python train.py --arch="transformer" --model="audio embedding model" --dataset="short pieces for a synthesised band: melody, chords, bass and drums" --train_examples=26041 --n_mels=40 --hop_length=160 --input="log_mel" --spec_augment=true --win_length=512 --targets=["key"] --num_classes=24 --embedding_dim=64 --norm="layernorm" --norm_position="pre" --activation="relu" --head_dim=32 --fused_qkv=true --bias="all" --qk_norm=false --layer_scale_init=0.01 --parallel_block=false --moe="top_k" --num_experts=32 --moe_every=1 --expert_mlp_ratio=1 --experts_per_token=2 --shared_expert=false --subsampling=4 --layers=14 --width=128 --positions="learned" --pooling="class_token" --am_softmax_margin=0.2 --am_softmax_scale=30 --residual_init="none" --optimizer="soap" --beta2=0.99 --lr=0.0018 --beta1=0.95 --shampoo_beta=0.99 --eps=1e-08 --precondition_frequency=10 --max_precond_dim=512 --one_sided=false --adamw_lr_other_params=0.0019 --grad_clip=1.0 --ema_decay=0.99 --steps=8100 --batch_size=128 --epochs=39.8 --lr_schedule="cosine" --final_lr_fraction=0 --warmup_steps=240 --weight_decay=0.2 --adamw_weight_decay_other_params=0.01
Rows from block 4 of a small audio embedding model, named by matrix and row number. Rows with one number within an expert belong to one neuron, the router's apart. Each number is 128 + 32 x the weight over its row's rms, rounded and kept within 0 to 255. All counts start at 0.
Before each expert's rows are labels from the 100 clips, of 14976, where the router gives the expert most weight on average: "strongest on" is what is common among them; "peak on" is the class under the peak. Only what is clearly more common there than usual is listed. The data: short pieces for a synthesised band: melody, chords, bass and drums. In brackets: how many of the 100, against the usual share in percent.
# router: router (model.blocks.4.mlp.router.weight, 32x128, trained with AdamW), inputs 0-63
# up: expert up (model.blocks.4.mlp.up, 32x128x128), inputs 0-63
# down: expert down (model.blocks.4.mlp.down, 32x128x128, transposed), outputs 0-63

# expert 9
strongest on: clarinet-like (35 vs 10.8); key: F# minor (28 vs 4.2)
peak on: F# minor chord (32 vs 3.2)
router.9 [137 166  98  76  73 130 121 163 114 197 131 116 130 100  83 137 141 164 111 113 111 132 161 141 126  91 137 142 149 168  86 135 134 160 110 124 110 208  46 115 104 148 146 160 139 138 130 158 183  99  91 111 105 127 103  87  52 115 168  81  95  99 151 147]
up.0 [ 75 129 130 167 156 116 138 122 121 118 117 105 180 181 131 107 131  91 134 141  80 192 156  64  96 118 113 127  84 120 138 142 101 100 147 179 128 114 122 154  80 111 135  75 108 157 140 149  77 125 104  61 133  90 102 109  87 150 160 136 125 162 178 113]
down.0 [110 162 109 173  88  78  94 201 147 165 118 127 167 121 160 150 111 145 127  76 142  59 136 124 129 164 113 122 112 136 113 123 157 129 143 172 150 129 143 151 165 112 110 124 119 133  89 120 133 138 202 111 176 153 127 140 131 114 130 167 103  52 144 102]
up.1 [148 120 108 124 190 135 110 171  84 141 151 111 169 127 128  66 126 171 163 158 122 151 140 128 119 116 174 145 121 140 179 174  76 194  65 169 138 105  88 177 108  74 203  99  83 158 134 125 136  96 148 151 136 182 137 123 120 158 107 109  95 114 148 166]
down.1 [144 102 169 143 141 122  99 169 126 126 157 120  74 146 141 144  99 139 129  65 139 107  69 122 151 132  44  70 141 119 116 131 174 120 108 153 165 122 152 124 100 108  86 191 150 143 191 136 107 118  95 101 101 102 132 166 162 130 135 120  93  88  79 144]
up.2 [141  93 102 149 139 133 108 100 149  84  91 135  84 171 174 191  97 113 149 168 127  91 108 137 176 124 146 176 129  85 195 184 177 101 135 145 120 148 174 148 102 131 104  76  99 100 159 185 166 149 146 115 107 106 129 113 160 199  99 192 134 149 128 129]
down.2 [ 60 141 101  91 111  97 128 107 138 111 129 108 104 120  89 140 118 101  93  56  99 137  67  92 115  92 183 122 135 119 145 118 172 228 100 116 154 121 149 111  91 141 125 161 171 156 139 118 149 134 190 140 167 155 172 108 131 141  94 139 151  77 151 187]
up.3 [ 97 101  76 109 120 149 131 141 103 171  86 129 153  84  78 179 130 141 122 106 151  95 174 113 124  87 155 110  85 107 116  88 148 178 183 110 132 139 223  58 125 147 158 126  97 131 121 127 186 131 108 132  98 112 139  92  87 137  64 167 129 136  95 118]
down.3 [106 147 115 128  57  83 156 132 106 129 164  70 131 128 157 156 102 130 125 133 154 100 118 114 128 160  80 117 116  90 112 114 109 104 101 102 143 118 112 124 129  97 152 109 155 132 117 172 120 142 129 128 173 113 142 135 124 142  42 208 145 157 119 151]
up.4 [181 128 137 136 125 134 133 151  84 128  87 126 146 130 149 129 155  57 131 107 144 111 126 126 108 176 142 111 110 145 124 108 112 134 109  83 134 170  90 170  95 111 100 106 104 184 152 170 184 109 226 154 160 189 144  92 135 149 124 136 146 140 134 150]
down.4 [114 121 166  79 103 167 127 114 129 177 130 168 164 163  64 136 100  61 121  84  95 162 141  97 160 126 111 138 102 137 130 163 205 125 145 136 133  90 150 127 149 140 121  63 121 162 109  82 136 142 109 135  61 110 137 166 159 131 185 130 154 120 125 176]
up.5 [ 75 161 147 143  62 120  97 139 161 146 161 136 103 180  88 123 172 123 151 176 166 112  91 127 120 108  79 156  97 128 136 111 177 116  98 109 117 147 117  98  85 128 132 188  81 145 154 159 132 101 166 128 148 147 193 137 123 143 155 124 162 129 164 108]
down.5 [112 149 142 166 146 118  90 144 143  41 135 177 185 155 149 121 108 133  97 135 122 129 161 164 140 125 103 136 123 152 124 161 144  84 164 112 111 159 122 133 205 111 112 127 127 112  98  97 144 126  91 116  76  60 167 195 108 118 126 158 182 143 172 104]
up.6 [159 158 139 151  98  98 113 145 142  91 138 166 103 104 159 172 159  87 151 181 134 189  95 181 204 153 158 151 168 108  83 104  96 105 182 103 111 106 150 142 168 170  95 126 120 143 136 106 138 154 115 117 124 120 108 119 150  63 121 107 113 161 160  80]
down.6 [138 113  63 140 154 175 103  99 145 114  75 171 149 125 134  79 141 221 113  98 149  95 165 118 105  83 128 135  87  82 106  91 116 121 111 116 124 131 101 125  99 143 150 199  74 159 116 125 114 117 119 134 157 114 156 113 113 120 146 108 137 128  56  97]
up.7 [145 113 192 119 155 131 129 148 179  88 196 116  78  92  96  67  54  78 204 134  99 170 159  86 146 111 100 136 140 105 113 111 120 113 108 123 111 121 155 112 155 127 126 151 140  95 113 165  78 150 129 143 180 118 120 154 114 121 144 161 160  77 163  64]
down.7 [150  87 137 176 132 117 146 184  94 123  86 141 177  94 160 136 108 143 119 209 184  73 142 121 130 129 137 126 147 137 145 175 149 114 133 119 102 127 117  44  90 125 154 188 133 147 144  88 101 136  82 125 145 171 139 133  96 157 131 106 142 104  98  98]
up.8 [122 124  95 116 145 104 130 187 138  95  78 175 114 143 170 137 216 116 127 115 173 181 125  97 173  52 137 133 172 123  90 177  77 108 109  98  86 136 130 120 135 113 162  86 161 153  97 132 119 137 135 125 139  91 106 125 101 112 101 133 170 121 143 160]
down.8 [140 135  60 139 103 147 141 105 113 117 140 107 173  70 126 132 131 180  59  81 107  86 139 126 112  77  98 159 123 149  58 159  91 112 202 154 134 142 120 150 102 118  80 158 190 173  89 106 111 128 171 227 147 161 103 128 102 183  98  55  43 126 123 133]
up.9 [185 134 112  93 146 167 117  76 133 148 115 152 152 122 164 102  56 135 144 167 150 144 129  97 157 179 100 156 143 161 115 230 125 111 130 114 131 147 128 134  80 121 133 156 132 145 175 203 135 134 148  47 194 111  71 111 149 112 174 165 120 140 110 128]
down.9 [155 156 117 123  36  78 110 109 147 163 129 123 102 133  82 142 102 137 153 142  86  92 141 125  87  87 203 145 161 105  76  57 136  98 107 162 132 123 111  88 119 177 161 143  89 120 139  90 166 146 105  91 102 126 154 131 125 175 143 158 112 181 111 155]
up.10 [148 107 149 168  97  54 108 125 132 126 146 121 117 147 110 174 133 204 141 123 113 159 165 116 101  48 111 156 160 118  96 141 106 127 149 111 140 192 155 142 162  93 114 178 100 125  88  96  57 132 104 150 148  82 144  95 142 117 117  86 130 176 105 158]
down.10 [130  70 147 140 126  87 200 141 156 142 147  94 128 101 138 131 149 107 141 108 194 113 114 200 112 131 135 122 133 124  83 207 168 139 137 128 102 125  87 144  87 132 181 142 174 108  96 164 137 190  98 147 115 144 162 122 169 109 148 144 165  75 134 121]

# expert 16
strongest on: key: E major (37 vs 4.2); square lead (32 vs 10.4); key: E minor (27 vs 4.2)
peak on: E major chord (27 vs 3.3)
router.16 [ 79 141 157  68 136 133 104 108 111 155 112 119 160 130  86 108 119 119 108 108 133 127  98 121 129 115 125 135  90 148  93 110 157  79 187  91 114 156 127 155 103 151  91  94 107  70 112 123 127 149  96 159 120 120 154 131 219  73 118 138 139 112 106  72]
up.0 [125 126  94 121 119 129  82 102 194 149 146 129 110 117 192 104 135 127 178 104 218 140 158 148 123  86 110  83  62 118 103 105 122 125 142 150 176 101 111 108 165 130  92  99  96 120 185 152 183 133  82  90  91 103 106 100  82  85 165 132  77 183 162 136]
down.0 [134 136  66 185 122 100 128  60 198 124 114 115 177 131  70 142 159 130 122 149 127 120 197 145 100 126 156 154 105 165  95 114 125 113  74 152 170 155 129 142 177 150 100 123 118 143 181  93 103 175 130 177 146 139 113  73 120 164  89 114 158 114  95  90]
up.1 [153 135 100  86 143 107  65 137 111 106 153 114 138 107  78 106 136 162 120 137 178 105 131 236 144 132 156 164 125 157 155  90 137 176 179 120 153 174 189 211 212 110 115 119 107 124 109 131 121 111 161 201 138 113 110 151 125  81 142 145 155 114 121 157]
down.1 [130 154 123 173 142 111 140 182  88 101 127 169 129 136 158 146 150  87 110 184 130 121 155 115  92 106 114 182 169  85  97 122 140 125 147 151 142 126 105 118 101 106 138  56  90 190 141 103 135 132 119 111  94 117 121 133 118 179 147 139  66  55 142  93]
up.2 [162 102  97 168  91 147  97 135  81 110  91 153 141 151 124 118 163 180 163  69  83 109 145 147 125 125 104  96 137 130 175 152 147 135 136  84 124 173 140 151 155  75 126 150 151 162 123 132 135 123 202  97 124 109 122 145 151  84  83 162 109  75 153 109]
down.2 [138 106 147 114 164 137 202  90 150 123 104 128  91 157 151 125  98  91 138  98 115 132  65 108 158 115 129 172  99  67 171 197 133 154 139 102 123  93 156  93 104 157 122 132 127 138 132 105 141 104  82  56 180 202 105 124 135 149  61 136  99 157 163 136]
up.3 [ 76 190  72 101 163 132 119 126 113 133  93 114 170 150 133 140 135 116 141 141 139 125 162  98 142 137  67 177 111 161 162 132  75 169 108 182  99 101  96 108  98 164 174 122 158  74 130 118 134 111 170 128 150 143  44 130 145 137 165 112  88  73 112 207]
down.3 [ 94 127 117 150  86 177 118 125 167 122 129 118 159 130 129 141 154 116 110  80 152 105 130 102  73 178 115  61 139 127 108  92 164 122 125 138 131 133 153 155 106 175 119  80 171 125 159 133 121 113 128 129 108 104 129  89 110 114 121  91 121 164  87  80]
up.4 [188 162 104 108 174 170  91  84 176 116 165  89 129 170 138  84 144 160 103 154 114 114 102 197 169  92 101 173 124 105  98 121 114 135  96 161 124 111 163 134 149  84 123  84 126 141 148  93 185 154 166  84 144  96 182 140 130  81 139 130 133 134 118  43]
down.4 [215 100 108 106 123 167  78 177 113  86  91 148 171  96 157 111 131 148 130 103 139 141 148 144  84 152 116 189 150 117 110 140 175  85 127 123 123 118 102 141 129 101 129 137 146 121 134 106 112 105 139 162 101 134 111  63 114 134  79 121 161 100 110 124]
up.5 [105 137 119 122 142 211 130 125 116  60 140 140 111 102 147  95 165 147  85 138 103 111 168 142 154 110 154  35 140 150 157  77 202 138 194 146 153 112  65 130 139 142  90 136 110 134  99 122 128 135 125 133  91 129 150 133 146 136 111 179  84 137 108 121]
down.5 [158 111 156 155 159 164  52 117 157 148 112 120 100 101 111 124 111 132 174 142  84 121 124  71 134 134 146 170  98 115 134 126 139  81 185 114 123 163 126 235 136 114 128 139 162 131 147 119 111 133 111 148 147 157 109  86 115 101  76 140 126 121 136 167]
up.6 [107 143 119 143 134  93  99 145 129 186 129 177 156  97  93 159 110 107 175 119 253  78 137 128 108 107  81  56 138 158 134 147 110 127 150 118 143 106 105 151 146  82 105 126 128 140  94 178 196  99 134  84 101 131 102 112 126 151 146 108 112 116 148 125]
down.6 [114 106  75 176 145 130 118 100 172 118 126 112 124  98 130 140 179 172  70 105  89  82 151  72 153 114 137 184 113 115 116 203 115 176 139 127 145  89  79 107 148 144  93 171  83 136 114  93  97 157 102 170 186 180 130 192 125 103  89 122 170 176 116 108]
up.7 [ 90  88 100 144 192  86 125 166 166 118 104 139  74  96 125 126 101 121 186 170 113 159 148 197  88 108  68 118 193  99 109 121 158 115 104 161  98 130  91  83 163  83 135 163  81 146 140  99 125  83  84 126 139 107 110 110 115 129 109 151 136 104 119 160]
down.7 [ 87  85 167 126 154  71 106 164 165 118 162 101 139 171 151 132 131 137  52 149 179  82 128 151 170 110 128 201 132 171 156 156 165 127 144 133 156  96 185  63 118 115 121 125  63  65 148 137 149 188 134 108 104 145 152  95 113 121 147 127 117 117 145 134]
up.8 [ 87  76  93 157 111 154 129  89 161 107 125 127 119  97 153 136 113 120 135 181 177 201 147  91 152  96  70  88 110 129 117 150 132 163 119 101 128 145 105 137 156 155  87  97 162 200 123 165 172 119 120 146 122  97  94  48  91 113 162 144 161 120 115  78]
down.8 [159 115 104 123 111  70 142  58  97 121 125 120 152 105 157 120 147  85 121 136 114 110 168  67 103  52 128 144 116 159 169 182 111 117 177 139 191  43 139 182 144 150 147 126 134  88 109 128 144 124 148 156 113 109 138 128 138 144  83 130 107 101  87 172]
up.9 [110 147 135 152 154  80  85 144 165 124 186 144 106 176 170  70 124 120 128 107 203 132 119  88 138 126 163 129 130  87  90 190 126  78 143 170 128 184 149 140 194  91 118 139 139 104 102 130 110 120 133  70 170 115 115 139 117 140 138 104 164 106  73 112]
down.9 [120 149 173 158 138 140 130 185 113  46 124 216 140  98 161 146 114 175 154  65 115  91 186  95 127 154  95 151 153 138 144 115 104  85  93 158 100 153 121  86 134 118 166 166  76 113 105 107  88 137 143 133 133 127 160 102 110 117 147 130 127  21  77 156]
up.10 [155 136 130 119 150 157 103  94 114 132 122 136  90 170 205 130 122 119  74 125 125 129 124 112  84 135 124  88 128 155 149  88  80  84 132 124 168 163 136 140 122  54 104 110 126  80 133 110 108 137 139 136  61 103 175  98 121 173 100 111 105 136 120  92]
down.10 [142 135 111  88 156  94 133  72 137 112 102  80 133 139 145 132 127 160 112 108 102 140 106 124 130 117 114 159 123 145  98 139 100  67 119 126  80  88 120 124 126 150 111 111  92 106 115 146 120 173 101 141  99 147 141  69  96 142  98  89 145 125 139 180]

# expert 20
strongest on: key: F minor (35 vs 4.1); key: F major (34 vs 4.2)
peak on: no chord (53 vs 24.6)
router.20 [199 141 122  72 119  82 143 134 107 144 101  96 133 142 127  57  98  88 111  72  67 157 160 109  81 186 125 156 101 103  72 101 119 158 155 153 101 109 114  96 112 130 145  76 112 168 127 132 102 105 155 139 127 111 102 123 143  91 175  82 128 104  86 204]
up.0 [151  74  81 167 140 178 130 108 122 136 135 166  98 123 105 171 113 126 107 121 124 157 127 150 152 204 150 160 142 190 103 141  38  42 138 156 162  92 157  81 164  94 152 174 125 139 133  96 150  92 130 129 131 141 132 128 141  33 145  98 111 110 122 125]
down.0 [137  66 133 138 131  78 104 113 120 133 120 117 128  75  73 127 104 140 161 123 129 176  98 137 164  88 156 164 183 131  61 129 156 215 124 197 105 162 132 140 140 155 111 140 158 101 121 134 112 207 142 105 166 141 138 104 118 184 161 140 152 121 156 133]
up.1 [ 85 188 154 121 134 131 130 122 142  98 140 120 118 149 184 104  91 106 176  97 152 152 118 112 110 158  72 142 179 146 148 140 146 137 151 184 132  70  95 129 200 175 112  36 144 140  86  98 126  72 111 152 131  69 110 127 150 121 109 124 105 131  81 164]
down.1 [103 164  83 135 151 168  73  92  69 126 112  94 143  60 152 121 152 111  62 133 173  94 193 131  79 112  98 131 112 104 162  82 110 100 101 151 112  92  93  91  80  94 104  79 133 150 151 132 105  88 133 135  96 106 195  75 150  97 100 157 157  97  89 113]
up.2 [ 74 107 179 152 105 164 111  91 110 119  99 110 107 107 124 195 109 100 110 114 155 130 121 134 147 101 116 154 153 117 114  99  97 116  99 124 157  97 125 100 190  80 154  97 188 174 151  94  56  68  89 200 180 174 109 134 152 139 138 101  96 110  81 154]
down.2 [ 82 124  46 162 133 180 114  88  84 132 126  62 122 116  78 185 139 124  97 215 158 136 116 190  86 167 141 121 125 140 165  80 155 176 170 144 135 112 124 146 145 143 120 125 158 126  89  83 139  90 164  83  94 131 110  82 125 175  91 123 146 112 131  96]
up.3 [ 84 145 132 124 122 120 128 161 106 132  89 142 196 111 176 154 122 127 159 119 186 162 161 124 136  88 145 122 154 146 100  74 169 167 160 151  95 125 126  82  76 118 120  93 151  57 166 130 130 140 156 140  73  89 136  81 114  94 203 172 155 112  78 159]
down.3 [137  67 141 213  78 147 110 102 122  94 116 167 100 140 156 126  99  93 104  38 118 136  74 132 111  92  92  72 173 144 128 169  66 132  99  68 106 142 125 132 127 114  95  65 171 156 119 107 117 133  98 154  88 139 147  68 159 151 147 137 120 102 118 130]
up.4 [ 74 147 153 119 124  80 114 133 115  95 163 130  90  95 115 210 133  57 117 116  98 139 120 115 121 151 139 127 100 124 111 131 130 197 108 174 125 137 170 126 107 149  96  97  84 145  95 133 182 127 132 147 172 136 132 120 114 163 138 174 135  70 120  72]
down.4 [139 118  89 144 153 183 116 131 178  66 144 139 164 108  88  94 113  71 148 110 150  73 136  73 122 164 175 164 134 111 206 150 142  87 138 174 179 125 144 128 160 159 134 146 159 105 133 104 135 148 100  87 153 134 138 127  96 113  66 156 140 112 149 188]
up.5 [119  92 136  95  96 121 113 116  61 167 185 116 108 101  71  64  92 126 130 119 108 140 184 168  96 116 166  96 102  68 160 121 119 131 134 125  82 130 158 125 118 121 158 183 158 166 138 104 167 157 128 106  61  97 136 179 136 111 110 116  91 192 157 100]
down.5 [192 132 101  85  73 130  93 118 170 157 123 170 142  40 114 152 125  95 126  76 139 156 139 142 162  96 143  93 179 163 114 157 147  51 166 121 145 134 154 131 129  72 132 109 176 118 133  77 129 200  92 165  99  94  92 148 123 117 111 123 134  76 136  90]
up.6 [148  86 149 142 144 184 120 173  92  82  97 144 124 165 174 136 113 117 114 161 123 155 124 178 113 110 124  90 181 132 106 116 177 136  98 104 108 165 101 146  99  70 130 133 107 168 149 177 112  70 168 157 150 127 112 130 130 196  96  99  75  81 152 149]
down.6 [ 95 108 101 138 110  99 106 129 120 146 133 123 134 124  81 139 150 181 121 105 144 148  80 131 143 121 114 144  87 138 146 140 101 102 151 148 136 170 157  90 179 148 148 165 190 104 106 119 132 154 158  36 146 135  97 113 144  78 144 126 105 122 133 151]
up.7 [ 93  78 157  98 113  97 138 116  73 167 141 102  92  87 157 130 123 146 110 141 116 157 135  93 168 120 142 101 141 145  99 148 115  57 115  74 117 135 122 139 152  97 147 126 110 107 138 132  93 145 119 112 101 109 128 103 121 165 201 137  99  78 121 203]
down.7 [136 106 123 189 132 126  90 146 109 183  91 124 125 144 134 129 153 168  89 140  94 135 119 117 105  73 133  74 185 135  83  92  92  74 180 138  97 144  57 129 118 134  62 126 113 121 127 143 128 172 138 182  74 111  63 120 106 166 168 129 101 114 181  68]
up.8 [ 61 105 165 201 117 152 150 116 141 111  85 164 169 118 153 111 123 113  63 149 119  79 102 145  97 148 126 115 107 116 156  80 202 113 130 190 158  89  74 117 143 149 142 131  85 121 120 138 143 156 152 138 109 130 122 125 148 166  36 171 125 104 117 212]
down.8 [110 184  84 201 190  91 126 101 149 119 110  81 172 167 137 140 123 139 168 109 146 145  96  94 162 154 138 116 128 136 122 115 123 127 154  64 111 109 144 131 112 132 134 143 103  83 175 174 147 190 164 108 176 154 109 123 101 164 134 112 179 147 104 131]
up.9 [128 157 125 154  78 133 125 128  97 136 162  86 112 120 144 118  80 104 139 136 182 150  59 140 137 205 116 122 118 106 100 128 124  93 135 108 101 129  98 185  97 100 110 125 120 169 111 133 129  97 126 162  82 116 160 132 106 125 103  68 111 110 134 221]
down.9 [ 93 127 123 188 160  89 150 117 107 101 100 134  86 133 150 129 169 122  97 119 136 133 192 133 108 148 187 113  77 121 176  91 194 139 155  82 143 148 135 104 170 139 100 148 112  77 150 150 149  93 172 121 128 177  78  91 114  73 165 174  99  97 119 109]
up.10 [127 119  74 156 145 126 165 159 155 142 176 134 172 128  93 161 191 134 104 112 111 130 113 133 153 136 185 112 149  76 148 135 160 172  80  88 124  80 105 152 107 135  97 140 112 101 181 126 137 134 152 167  86 128  91 110 133  88 130 164 122 136  76  80]
down.10 [118  82  90 128 147 102 110 160  87 168 122 141  94 132 184 143 181 142 147 119 138 158 165  55 158 100 116 151 134 159  81 119 139 127 170 111  86 110 122 178 152 138 164  74 131 161 160 134 141 110 125 177 135 148 139 145 146 111 130 103  83 134 118 135]

# expert 6
strongest on: vibraphone-like (27 vs 10.5)
peak on: A major chord (34 vs 3.1)
router.6 [106 125 119 120  69 101 108 162 123 148 131  74 166 116 119 105  91 115 124 164 136 187 126 176  80 140 124 177 132 140 104 138 149 135 196 115 144 157  65  64 103 141 122  92 206  67 162 117 103 115 114 135 162 104 119 108 181 143  60 102 151 166  69  97]
up.0 [131 131 135 148 108 127 118 150 124 121 154 203  89 176 124 122 184 100 108 137 101 138 148 163 112 135 177 105 146 112 214 155 106  68 118 138  89 134 106 121 144 136 157 144 180 111 116 139  90 121 191 126 107 163  87 133 122 104  87 175 177 119  93 115]
down.0 [107 126 160 131 117 151 153  97  84 148 124 165 160  47 115  99 180 145 164  87  47 149 101  90 145 169 128 130 111 107 189 112 109  73  86 104  57 116 117 145 159 173 142 136 134 119  98 125 143 136 115 160 149 159 151  53 119 102  89 109 165 167 119 117]
up.1 [130  85  98 114  92 100 120 127  71 100 113 141 131 106 126 100  89 164 133 128  97 172 185 165 150 176 155 149 158 145  87  85 107  85 130 169 150  65 145 167 176 130 110 125  89 141 155 176 104 148 124 175 114 129 168 105  80 126 111 121 165  83 111 110]
down.1 [ 99 104 129 115 126 139  87  90 139 133  95 125 104 187 108 163 123 113 119 140 174  83 204 123 165 124 118 114 173  57 149 147 111 149 147 151 101  96 110 100 136 143 131  98 169 156  88 128 105  89 105 133  62 156 171 132 186  64 120 126 109  94 136 161]
up.2 [116 151  62 173 119 199  95 128 122 102 113  91 124 108 138 158 135 100 145  96 114  93 138  91 142 161 132 110  86 130 212 174 116 121 156 126 135 108 148 182 119 154 110 137 109 141 126 133 127 160 162 121 171 144 102  90 183 107 134 176  99 118 201 160]
down.2 [111 103 111 115 132 163 177 171 130 140 122 122 113 115  97 102 116 142  79  56  99 103 143 122  92 139 189 110 241  87 111 186 103 127 150 126 139 103 125  97 140 107 171 172 101 138 106 154 148  99  50 175 111 106 149 152 101 125 127 117 123 132 127 135]
up.3 [126 151 143 116 171 131 109 142 102 142 134 185 140 125 157  91  95 188  93 129 119  96 169 120  96 121 148 208  81 172 189 140 162 108 107  85 112 151 125 112 167  93 153 142 126 120 140 112 176 169 114 110 171 124 126 106 102 116 135 180 132  93 120 132]
down.3 [135 146 131  76 130  86 121 117 116 103 109 152 127 135 153  97  99 137 138 121 149 106 104 126 111 218 131  67  73  78 109 110 161  89 169 129 200 132 113 107  71 137 104 139  27 108 124 100 128  89 114  51 109 197 148 103 117 135 114 114  97 105 172 162]
up.4 [ 68  72  94  99 104 153 178 185 148 136 149 167 173 155 152 114 138 149 152 164 121 135 148 140 127 140 158 127 142 126 159 138  66 195 151 152 156 104 148 132 168 122 119 169 116 157 130 141 119 136 204 128  56 165  84 146 158 105  40  50 123 100  99 136]
down.4 [165 144 124 154 161 130 170 161  83 120 128 145 104 111 132 120 121 154 192 114 138 184  86 108  88 114 144 122 204 146 107 150 181  71 136  68  81  90 116 149 180 138 133 126 145  99 128  90  85 170  81 181 182 154 149 128 120 131 138 134 138 152  49 157]
up.5 [124 112 114 133 160 165 145 125 104 182 140 114 136  98  98 162 102 151 115  82 113 120 159 163 129 149 109 109 107 170 118 175 184  88 151  71 103 148 120  87  98 122 116 136 156  83 151 108 102 171 111 190 129  89 204 115 146  27 124  65 136 158  78  55]
down.5 [181  76 156  71 144 182  98 136 120 120 110 149 119 142 182 124 148 126 111 123 161 138 132 109 122 125 128 126  94  96 168 112 126 139 131 162 129 178 119  71  96  88 149 146 231 142  94 116 217 159 101  75  49 124 113 152 144 151 119 100 115 141 147 176]
up.6 [143  72 163 101 143 165 136  99 114 109 161 174 151 131 137  85 103  64 157  81 111  71 129 152 106 172 110 138 170 160  96 167  76  94 150 142  83 134 177 112 115 195 176 128 185 100 145 134  97 129 158 108  94 141 114 134 111 136 122 112 105 148 150  66]
down.6 [118 165 106 118 106  98 128 232  95 109 128 111 142 118 121 118 146 170 187 134  87 180 114 190 154 131 121 186 101 163 116 214 175  91 143 170 149 149 141  90 144  84 158 177  94  90 149 136 114 119 135 131 118 176  44 130 136 125 139  75  89 107 120 121]
up.7 [156 113 204 186 135 100 161  85 148 106 180 131 103 146 213 110 122 105  94  97  62 107 125 107 141 158 106 116 130 136  83 131 177 114  95 132 124 160 158 141 150 134 125  91 177 134  92 136  92 118 130 135 182 157 111 101  96 147 116 136 167 120 157 121]
down.7 [105 170 115  96 153 113 148  96 212 154  99 126  81 114 143 125 122  43 147 168 132 112 115 129 161 116 163 146 103 121 196 145 130 142 165 153  91 116 139 152 160  73 134 123 112 150 170 100 144 150 114 135 128 112 184 204 114 101  94 157 106 217 159  94]
up.8 [106 167 157  83 147 127  80 148 130 107 132 108 132 171 181 179 119 139 100 140  83 102 149 117 108 121 137 118 136 178 132  71 121  59 114  99  93 135 159 142  85  88  78 104 170 132  98 135  76 121 118  97  70 134 164 164 130 116 102  83  88  70 164  96]
down.8 [153 172 162 140 112 162 170  76 132 104 120 126  87 151 153 123 153  62 162 168 171 135 117 113 119  89 146 201 170 118 141 152 180 164 111 161 125 141 205 119 128 101 115 173  99 128 130 125 153 112 137 140 156 136 143 120 134 114  97 142 190  65 149 174]
up.9 [ 72 125 125  86  84 128  97  91 149 131 105 131 142 155 172 123 149 146 114 148 102 154 183 181 120  41 105 207 152 116 172 156 141 139 103 116  91 108 164  88 140 112 126  96 209  98 129 108 141 131 173 123 164 128 142 120  91 122 133 133 199  82 131 145]
down.9 [139 135 150  79 155 119 145 132 165 149 129 122 148 191  93 107 118 129 138 126 153 172  66 119 127 156 117 155  60 146 175 129 133 116 164 105 189 152 151  95 131 121 108  64  88 133 116 149 173 152 110 107 104 168 137  78 143 111  82 108  97 143  66  69]
up.10 [107 156 111 160 125 125 107  91 151  95 103 158 140 185 110 104 158 105 166  88 128 127  98  97  49 108 153  69 163 146 133 139 177 134 157 128 154 190 110 128 138 113 159  50 104 105 168 132 119 118 129 170 128 169 131 146 158 132 101 146 133  46  90 106]
down.10 [131 120 148 100  95 124 179 179 138 140 141 149 152 131  92 108 109 127 114 138  89 166  86 175  94 104 105 104 182  98  61  95 163 114 131 151 157 106 127 145 113  97 101 115 156 131  92 122  72 129  81  63 163 177  59 154 118  98 144 117 159 135 164  97]